{
  "fusion_encoder_norm_position": "pre",
  "fusion_encoder_activation": "squared_relu",
  "weight_decay": 0.01
}
Rows from block 5 of the image encoder of a small image-text matching model, named by matrix and row number. Rows with one number belong to one channel. Each number is 200 + 20 x the weight over its row's rms, rounded and kept within 0 to 999. All counts start at 0. After the name is the row's rms in percent of the matrix's.
Before each channel's rows are labels from the 100 images, of 14976, where the channel reaches its highest value: "strongest on" is what is common among them. Only what is clearly more common there than usual is listed. The data: rendered solids tumbling over patterned floors. In brackets: how many of the 100, against the usual share in percent.
# convs0: first 3x3 conv (encoder.blocks.5.convs.0.weight, 96x96x3x3, each kernel summed), inputs 0-95
# convs1: second 3x3 conv (encoder.blocks.5.convs.1.weight, 96x96x3x3, transposed, each kernel summed), outputs 0-95

strongest on: red object (100 vs 18.7); capsule (25 vs 9.8)
convs0.59,092,174,178,225,193,202,184,222,198,209,177,216,187,209,188,206,131,210,198,209,212,187,224,198,207,185,189,192,217,167,216,214,247,227,180,145,188,191,217,203,204,239,200,199,164,195,239,222,226,207,182,177,203,212,198,187,183,165,213,195,252,192,212,196,181,199,204,183,212,198,194,206,175,219,213,183,188,209,178,178,170,205,214,217,179,186,178,196,201,216,214,200,207,216,185,173,183
convs1.59,114,206,224,194,168,189,182,204,204,198,217,166,202,238,220,199,229,189,176,227,206,195,205,218,233,207,180,171,165,221,168,178,184,199,200,183,191,224,205,171,195,225,197,188,183,189,187,186,178,176,194,215,199,194,226,173,169,205,207,221,189,216,158,219,224,171,170,197,197,186,201,164,206,197,170,172,233,198,207,221,194,172,189,202,209,168,206,225,201,172,241,162,197,186,208,211,185

strongest on: red object (75 vs 18.7); its colour: red (31 vs 8.3)
convs0.35,106,191,190,198,194,182,194,160,191,179,202,157,138,248,209,198,173,166,178,199,194,185,153,191,204,193,191,193,176,224,192,180,203,175,180,176,205,216,213,207,184,157,218,196,199,225,206,219,153,212,172,224,232,220,201,194,197,200,199,202,210,209,196,197,205,224,196,202,182,189,196,201,184,181,215,181,192,145,199,183,202,167,195,222,175,197,186,208,205,209,183,190,224,192,214,221,208
convs1.35,098,211,209,200,226,208,207,194,192,227,229,191,203,195,181,193,183,194,213,198,216,216,189,187,197,169,199,233,178,157,229,172,205,158,222,174,206,206,212,179,250,175,197,212,174,197,216,205,203,196,221,218,148,212,215,177,183,208,213,177,201,190,180,170,182,210,189,197,205,224,162,169,199,214,218,200,163,189,221,210,197,216,209,191,246,194,205,204,203,203,222,234,202,245,175,194,189

strongest on: orange object (65 vs 18.6); red object (48 vs 18.7)
convs0.19,100,184,181,208,181,202,200,187,172,234,280,190,203,181,172,178,184,238,176,215,198,191,207,177,211,183,215,226,207,188,185,177,196,176,181,211,206,224,198,215,180,178,210,206,197,199,197,205,184,191,186,223,198,213,219,203,171,193,190,187,182,212,171,212,214,220,194,213,177,191,198,159,187,188,253,194,165,184,164,203,214,218,179,188,205,191,184,226,240,209,200,203,195,234,184,192,187
convs1.19,099,202,207,181,205,200,198,178,198,247,149,188,176,218,250,198,193,135,215,195,204,215,162,206,190,167,207,181,166,212,212,183,188,206,205,215,204,198,207,197,197,210,192,191,211,167,202,168,176,214,200,206,228,216,214,186,205,207,222,172,226,171,156,193,181,191,225,181,195,194,171,191,227,237,181,227,206,183,201,186,180,173,182,212,214,215,207,201,195,196,224,190,211,194,212,207,190

strongest on: blue object (67 vs 19.1); sphere (26 vs 9.7)
convs0.61,088,186,167,175,193,187,195,160,144,185,195,177,221,198,166,184,173,220,187,194,211,196,202,217,197,164,211,208,186,191,231,181,181,169,186,165,213,216,223,176,236,172,215,197,214,228,199,199,202,189,182,172,201,203,210,215,186,221,182,176,196,211,193,175,171,215,211,233,210,216,240,202,218,190,173,193,205,218,213,179,228,213,173,196,203,175,202,180,220,163,205,182,210,217,227,190,211
convs1.61,088,192,227,207,202,234,203,185,205,226,211,191,188,214,180,246,196,185,233,195,215,221,205,196,212,229,178,194,173,196,226,208,196,184,153,185,228,171,168,232,186,196,157,166,217,188,221,205,203,216,226,169,181,208,218,187,197,212,224,241,196,209,186,217,194,178,208,199,194,212,193,197,185,210,233,176,240,195,187,215,200,189,214,212,220,205,247,187,221,225,196,211,165,200,203,217,210

strongest on: blue object (57 vs 19.1); count: four (50 vs 23.2); teal object (45 vs 19.2)
convs0.51,082,187,192,216,210,175,196,203,163,205,188,209,192,223,219,193,178,206,172,172,209,184,231,215,208,170,223,213,177,160,205,185,188,196,203,190,171,195,216,231,187,206,177,184,208,199,238,170,183,175,188,182,208,188,197,204,149,220,178,160,209,217,181,215,199,206,167,218,211,212,192,197,185,210,189,206,194,174,215,174,172,201,187,204,185,183,255,195,187,207,175,184,224,218,163,241,204
convs1.51,079,191,187,150,242,206,193,208,204,204,244,191,172,208,202,231,180,176,224,189,197,220,200,200,233,230,193,201,163,203,252,205,200,174,195,215,239,220,194,180,219,213,202,217,177,199,212,198,213,193,184,228,167,207,226,173,196,206,222,200,199,198,221,193,190,225,222,231,232,178,204,198,176,213,217,171,225,201,180,233,206,185,216,192,213,192,220,190,247,203,217,188,202,179,186,203,203

strongest on: red object (55 vs 18.7); count: four (48 vs 23.2); yellow object (40 vs 18.5); jack (26 vs 9.8)
convs0.22,092,186,198,218,225,174,220,207,215,231,194,162,218,154,166,213,207,178,189,208,226,216,199,205,226,163,158,195,190,171,204,180,206,181,201,175,170,237,212,188,195,209,210,194,228,208,203,213,223,186,151,188,175,194,200,204,204,223,194,178,188,185,199,181,206,183,210,226,198,190,195,212,223,183,210,165,159,217,162,175,179,182,224,207,179,217,229,218,211,194,177,216,203,211,189,193,199
convs1.22,096,208,217,173,170,206,167,159,201,196,166,172,201,198,216,195,225,184,208,195,184,199,185,205,200,215,215,182,222,190,183,231,217,192,201,178,211,210,234,192,181,215,174,209,212,198,188,164,184,218,178,182,200,204,242,164,237,155,199,209,198,177,184,195,207,214,173,180,189,174,215,189,209,215,187,208,216,188,209,177,155,219,179,205,231,201,227,197,194,203,192,152,191,193,239,188,178

strongest on: blue object (62 vs 19.1); count: four (49 vs 23.2); teal object (40 vs 19.2); twisted bar (26 vs 10.2)
convs0.46,090,169,216,211,160,206,172,164,190,205,203,164,212,166,168,180,201,194,170,216,212,182,241,186,189,205,184,206,172,199,210,161,170,222,185,207,205,196,216,199,187,210,211,210,223,225,220,219,155,196,192,178,210,232,200,212,208,177,169,157,183,188,171,199,209,211,178,169,194,176,191,182,195,184,196,176,174,193,244,190,195,167,208,190,235,202,201,191,207,199,190,198,215,203,218,186,208
convs1.46,089,205,183,183,216,211,205,190,188,221,217,201,191,209,229,214,220,218,194,182,196,222,229,162,213,164,226,234,238,181,230,209,185,195,190,192,189,218,232,224,213,186,192,209,171,209,207,221,213,185,194,188,168,190,216,182,223,186,175,180,208,201,214,197,194,170,200,255,172,180,166,197,200,186,188,184,177,222,166,194,246,168,191,208,203,230,200,214,186,213,201,195,221,233,214,233,212

strongest on: yellow object (100 vs 18.5); its colour: yellow (33 vs 8.2)
convs0.9,121,169,183,214,195,171,181,181,198,196,200,182,214,228,148,179,189,223,212,237,196,233,209,229,193,178,211,209,188,190,217,230,193,181,220,185,183,184,209,199,199,169,276,206,178,208,199,203,217,213,180,173,199,178,200,201,189,158,206,168,189,243,192,217,155,200,217,204,215,201,216,209,216,173,180,188,191,173,206,199,193,199,190,206,179,186,185,163,203,203,208,217,195,205,194,212,196
convs1.9,121,199,214,156,202,216,226,210,178,201,205,199,173,205,202,213,191,162,196,248,229,197,187,206,185,245,204,203,193,217,181,172,185,220,165,213,196,204,227,243,211,188,189,200,254,206,229,186,189,230,192,196,214,222,192,200,180,209,198,203,215,254,209,191,198,202,166,196,232,208,208,186,172,206,199,214,218,201,194,186,194,207,211,201,192,189,187,208,168,234,252,209,209,180,221,201,205

strongest on: blue object (64 vs 19.1); count: four (48 vs 23.2); teal object (39 vs 19.2)
convs0.5,105,176,171,185,159,178,171,203,191,176,188,229,172,197,153,208,203,193,152,211,217,226,192,199,181,181,191,168,178,224,224,153,176,186,168,186,213,214,219,194,207,219,215,225,221,210,201,187,224,192,172,223,222,187,219,191,201,216,188,179,213,202,181,181,193,210,194,187,197,169,171,171,197,211,176,171,187,192,205,183,247,193,180,185,190,217,228,203,194,212,201,185,213,199,195,211,187
convs1.5,098,199,239,196,215,208,168,170,219,223,223,195,178,193,224,207,206,171,233,201,211,170,190,213,213,189,250,192,205,228,199,195,178,203,194,201,230,226,193,182,214,174,193,202,181,219,207,219,226,198,209,192,147,209,178,211,222,233,197,173,210,176,192,210,191,187,215,227,164,196,178,221,187,214,177,162,205,205,169,220,231,205,206,198,216,189,207,213,219,220,183,220,180,234,195,195,237

strongest on: blue object (72 vs 19.1); count: four (55 vs 23.2)
convs0.64,104,201,179,212,165,192,198,206,228,204,193,177,197,203,226,209,174,211,192,217,213,189,150,193,196,202,173,205,202,216,218,210,203,163,174,170,218,187,177,207,202,218,208,189,198,244,238,209,187,161,201,198,208,191,216,196,245,210,204,204,182,206,178,194,196,169,196,195,204,188,196,182,185,184,166,173,215,223,189,168,237,186,145,169,206,230,214,214,174,209,205,212,223,179,192,167,195
convs1.64,116,186,192,191,224,213,206,185,161,203,220,198,200,243,178,210,202,187,201,204,218,178,205,225,180,237,215,194,194,196,189,210,219,183,242,205,187,211,198,173,211,206,181,188,204,218,196,244,243,194,177,185,200,172,193,183,164,190,206,201,183,177,208,166,190,213,198,158,184,236,201,207,185,236,201,193,238,197,193,226,191,188,222,198,146,179,180,234,214,190,191,184,190,219,232,198,204

strongest on: yellow object (100 vs 18.5); its colour: yellow (32 vs 8.2)
convs0.44,115,179,205,237,181,187,184,185,215,232,220,185,228,186,184,198,228,195,194,221,192,243,169,231,184,176,201,219,210,177,206,212,199,169,249,196,196,192,191,196,171,223,218,190,185,200,232,193,214,184,198,183,223,182,189,190,173,196,171,155,211,236,197,237,190,194,206,214,212,198,190,194,217,197,189,183,199,165,190,162,189,202,204,216,157,183,173,191,209,216,219,216,199,193,173,166,190
convs1.44,118,174,214,197,215,217,225,196,207,183,215,198,190,210,188,196,219,199,182,216,231,211,195,217,175,225,195,151,183,165,196,199,214,196,169,203,208,197,219,195,228,186,174,196,219,178,202,207,184,228,204,220,170,226,187,181,206,201,187,170,203,169,203,236,169,217,154,183,197,168,187,213,170,188,221,190,227,199,244,194,193,186,216,213,187,180,184,250,213,218,218,212,192,157,191,202,181

strongest on: red object (100 vs 18.7); its colour: red (31 vs 8.3)
convs0.3,084,207,169,197,190,197,174,172,196,180,198,207,199,174,210,191,199,174,164,202,244,228,162,196,167,175,210,219,154,187,224,200,185,208,195,208,180,191,199,220,208,194,193,185,205,176,220,162,194,173,218,165,174,188,220,167,225,173,199,191,195,187,167,202,180,209,224,205,220,222,141,190,191,201,189,194,190,199,184,220,184,170,200,170,218,202,190,178,182,206,203,207,236,175,200,215,204
convs1.3,094,192,200,219,185,189,210,204,200,213,216,196,194,196,229,181,204,193,238,227,172,188,197,211,197,196,151,204,224,176,192,211,163,192,215,221,237,189,198,195,236,207,163,215,188,198,160,192,179,196,225,195,194,197,196,208,172,158,177,191,189,176,217,191,159,189,199,204,164,196,197,175,225,164,193,190,216,180,195,195,203,185,166,228,179,198,229,206,217,182,190,147,209,193,176,219,217

strongest on: blue object (61 vs 19.1); teal object (44 vs 19.2)
convs0.88,080,201,149,214,234,219,215,226,201,200,203,177,162,211,152,209,191,183,186,184,177,182,184,195,213,218,197,171,157,201,185,183,209,228,191,206,190,221,214,208,198,201,192,161,205,186,174,236,212,189,190,228,212,188,178,208,168,189,203,183,216,199,192,187,200,206,203,195,158,180,199,207,179,223,205,244,198,187,226,184,180,206,228,180,141,201,217,208,196,176,197,222,190,219,186,191,204
convs1.88,087,169,201,201,196,208,170,225,208,217,192,211,192,174,261,207,185,213,193,212,218,181,190,215,196,193,183,215,189,191,200,223,169,190,223,170,212,195,203,208,201,159,208,159,167,196,227,177,188,197,216,203,168,200,230,214,219,211,173,249,194,211,213,182,190,189,181,201,159,182,234,189,229,200,178,185,219,191,228,196,224,189,206,168,206,199,193,203,236,203,235,184,178,198,195,212,223

strongest on: orange object (57 vs 18.6); red object (57 vs 18.7)
convs0.6,087,205,198,233,225,185,203,208,219,210,178,174,171,155,182,161,204,208,196,222,187,198,154,200,187,170,193,216,215,187,186,207,211,179,178,188,173,206,179,210,180,205,179,202,230,177,197,184,186,195,159,221,197,191,176,216,197,215,201,163,187,183,191,188,209,201,176,198,212,201,175,197,209,206,180,171,151,220,215,186,201,175,168,216,218,187,188,206,208,195,182,137,203,217,189,182,169
convs1.6,081,182,200,191,233,192,201,195,218,231,226,194,193,238,213,221,218,209,152,188,218,165,185,198,210,193,237,188,197,159,181,181,225,212,217,163,200,196,194,215,164,183,192,193,185,200,181,184,186,184,187,180,219,215,196,232,186,192,163,204,226,201,168,222,204,237,221,161,231,187,211,185,194,201,223,192,195,176,203,181,239,194,200,204,196,207,235,192,233,200,186,190,225,216,202,192,175

strongest on: red object (74 vs 18.7)
convs0.48,095,199,199,158,225,174,191,171,198,201,222,184,191,206,201,181,209,177,201,189,217,193,181,174,209,210,203,168,199,197,206,226,141,193,200,189,206,195,208,175,211,160,186,186,199,170,197,219,206,200,184,220,149,180,161,169,192,189,205,225,183,200,194,196,191,188,198,198,172,203,177,199,195,256,211,182,213,177,174,172,180,202,190,187,179,205,167,179,178,196,161,203,225,199,211,224,173
convs1.48,081,187,181,228,172,170,176,236,195,191,252,231,212,206,199,231,188,212,244,189,173,214,164,210,202,219,152,219,198,188,174,201,198,212,181,202,211,198,204,224,221,186,201,219,205,192,187,218,193,218,216,188,226,206,206,212,167,226,170,197,211,207,204,189,218,212,226,201,206,191,206,174,229,173,207,191,192,207,223,213,217,183,204,188,246,212,199,223,212,155,225,206,198,195,163,204,216